{"arch": "convnext_v2", "model": "image classifier", "image_size": 32, "crop_scale_min": 1, "cutout": 0.4, "num_classes": 12, "norm": "layernorm", "activation": "relu", "widths": [80, 160, 320], "optimizer": "muon", "momentum": 0.9, "orthogonalizer": "newton_schulz_5", "adamw_lr_other_params": 0.0014, "cautious_weight_decay": true}
Rows from block 8, named by matrix and row number. Rows with one number belong to one neuron. Each number is 200 + 30 x the weight over its row's rms, rounded and kept within 0 to 999. All counts start at 0. After the name is the row's rms in percent of the matrix's.
# fc1: MLP up (model.blocks.8.mlp.fc1.weight, 480x160), inputs 80-159
# fc2: MLP down (model.blocks.8.mlp.fc2.weight, 160x480, transposed), outputs 80-159
fc1.305,108,192,207,190,224,173,124,224,210,148,216,228,213,175,230,209,158,194,132,219,176,153,212,224,195,189,172,239,207,202,186,198,222,216,206,226,181,168,186,234,235,139,175,208,200,264,186,188,190,178,243,223,200,200,184,221,180,134,222,198,210,187,260,200,182,160,177,257,121,179,188,124,183,197,231,192,185,215,239,243,212
fc2.305,108,228,222,205,123,142,211,230,185,185,187,210,166,193,190,134,193,186,203,193,209,236,182,156,162,192,233,235,209,180,223,191,214,165,235,176,231,196,170,245,215,172,246,225,217,236,193,186,187,224,192,198,185,210,146,155,224,254,188,187,202,209,195,193,234,230,170,208,239,247,200,235,157,233,174,179,186,175,208,229,200
fc1.306,068,172,164,155,177,130,192,273,212,236,209,186,224,153,205,175,201,168,260,164,212,224,95,191,187,222,246,214,223,154,218,148,194,250,298,229,187,131,210,234,208,185,151,220,191,209,177,230,242,199,194,210,153,191,179,230,197,182,240,169,217,184,150,208,221,239,186,214,195,203,222,217,180,127,162,202,190,159,178,189,202
fc2.306,076,189,240,197,192,208,232,118,205,226,177,217,215,178,192,195,148,210,210,200,167,185,254,192,197,172,234,187,182,202,223,162,149,179,214,180,185,160,165,182,160,208,288,205,186,194,186,200,221,223,146,233,162,183,153,209,255,194,207,155,235,212,200,184,284,197,234,201,163,182,222,208,216,263,209,173,230,221,184,195,195
fc1.307,070,245,230,218,232,202,186,244,214,187,189,198,236,203,146,220,198,239,207,168,209,208,206,224,246,191,238,227,199,172,199,170,220,231,203,209,177,203,211,206,250,240,196,213,173,232,198,197,141,161,167,155,198,211,171,200,204,220,215,197,219,171,170,184,238,218,199,244,248,199,209,191,267,179,183,203,236,189,269,181,136
fc2.307,083,183,208,219,216,233,234,220,183,179,219,167,231,133,199,175,193,220,197,178,212,211,228,156,213,193,221,200,193,217,224,172,168,209,248,187,194,236,236,171,167,216,227,176,202,165,210,168,224,236,180,210,238,180,207,169,270,249,214,183,206,199,224,213,189,161,224,118,193,190,169,129,218,183,183,204,194,211,209,212,200
fc1.308,099,201,209,182,203,138,240,178,163,234,177,204,218,198,193,227,201,240,204,191,170,221,181,164,196,210,212,152,234,213,161,186,227,224,240,213,182,214,200,200,236,235,220,137,235,201,163,211,198,158,210,217,248,194,193,56,217,164,199,170,204,225,187,230,166,241,215,229,196,225,195,223,141,167,189,176,161,250,216,174,153
fc2.308,105,192,223,131,153,204,178,240,220,242,230,187,269,233,234,227,177,181,153,165,193,170,182,226,179,206,181,169,184,210,202,224,140,196,194,206,185,196,229,168,174,195,257,193,189,204,179,221,140,186,203,171,206,172,193,164,250,186,225,218,168,243,233,206,196,202,180,210,264,203,148,230,184,169,198,233,207,237,187,176,159
fc1.309,095,191,111,226,201,186,175,176,197,168,227,188,181,211,223,138,251,212,204,230,147,205,183,194,183,184,179,167,264,218,201,208,166,197,200,246,224,178,206,215,153,212,184,199,210,160,222,232,214,183,237,152,231,209,245,199,249,191,199,183,195,204,191,190,209,252,256,175,258,212,99,188,204,182,211,178,174,223,187,257,164
fc2.309,099,195,191,238,204,237,217,280,234,204,208,230,240,187,198,171,204,176,213,116,162,240,178,180,247,186,232,175,156,214,253,184,214,154,194,227,201,187,251,197,211,180,214,203,212,188,180,191,256,174,215,202,203,189,234,216,205,203,157,237,162,214,203,252,196,205,226,163,154,199,167,212,186,183,216,186,200,229,142,207,183
fc1.310,096,254,210,177,238,141,224,203,170,182,199,221,219,198,169,199,217,180,176,226,186,180,192,222,176,217,189,208,200,206,223,249,161,194,212,197,182,209,176,258,200,169,246,202,197,244,222,248,179,172,170,176,198,201,155,188,239,173,146,279,241,212,142,198,230,161,203,209,212,129,170,197,216,180,128,196,194,209,163,197,216
fc2.310,112,221,172,241,184,235,252,204,249,248,221,218,194,182,184,186,208,228,186,204,227,225,177,223,161,166,131,232,205,177,148,207,194,176,204,233,257,203,168,158,224,140,218,199,161,214,217,190,241,157,191,227,178,203,211,219,233,229,247,203,188,136,172,178,229,142,185,200,204,186,165,189,204,183,220,208,196,157,194,152,192
fc1.311,134,192,158,214,193,197,181,169,196,152,166,179,181,121,225,185,202,224,165,176,177,182,150,167,226,187,199,223,214,190,184,215,205,209,193,212,176,228,200,273,167,224,187,230,174,153,229,202,211,206,193,212,214,202,180,195,201,197,135,181,175,190,249,196,212,190,219,117,208,167,206,212,152,195,201,197,190,268,209,185,155
fc2.311,121,208,214,214,181,137,172,213,210,209,209,173,245,208,208,119,192,214,184,163,212,245,161,190,186,228,133,202,147,181,173,137,197,232,147,245,201,225,205,229,199,180,228,207,209,227,223,216,158,242,203,178,236,210,192,189,174,176,190,219,206,206,190,218,217,208,160,203,203,232,219,172,132,170,240,201,202,198,216,188,155
fc1.312,086,204,228,205,177,160,237,192,245,250,231,160,242,182,156,240,161,214,294,188,183,202,200,206,226,192,218,135,163,208,156,250,171,184,175,184,157,194,199,194,184,213,235,204,161,184,216,226,210,218,172,199,193,283,202,212,201,203,155,253,222,174,179,183,195,185,230,141,222,177,209,185,183,175,180,208,229,205,193,203,213
fc2.312,081,204,155,168,232,246,202,171,171,211,172,211,179,241,236,266,246,244,180,244,207,233,185,167,216,162,244,231,208,196,179,212,251,201,183,186,190,186,216,243,199,223,159,209,205,199,162,228,197,146,230,204,139,208,191,198,189,158,193,168,221,149,209,202,169,253,167,156,198,219,239,185,213,191,221,205,204,197,194,151,176
fc1.313,098,202,207,196,198,196,240,189,204,235,193,202,174,132,254,154,214,198,197,159,124,208,226,175,186,259,210,226,163,193,199,198,163,243,185,140,269,191,181,212,167,205,158,127,190,237,231,170,204,209,181,260,175,174,192,240,137,237,243,205,186,234,193,223,280,163,187,178,147,214,201,203,188,190,137,145,203,147,204,190,198
fc2.313,104,247,217,187,185,174,180,244,222,195,204,186,199,193,163,240,215,200,239,188,166,202,186,191,176,198,141,193,183,190,189,154,172,216,206,196,182,186,203,211,227,215,138,182,214,228,267,252,203,158,207,212,191,164,265,247,257,142,193,159,213,284,124,180,180,209,235,124,197,213,228,165,189,186,211,216,200,203,207,234,177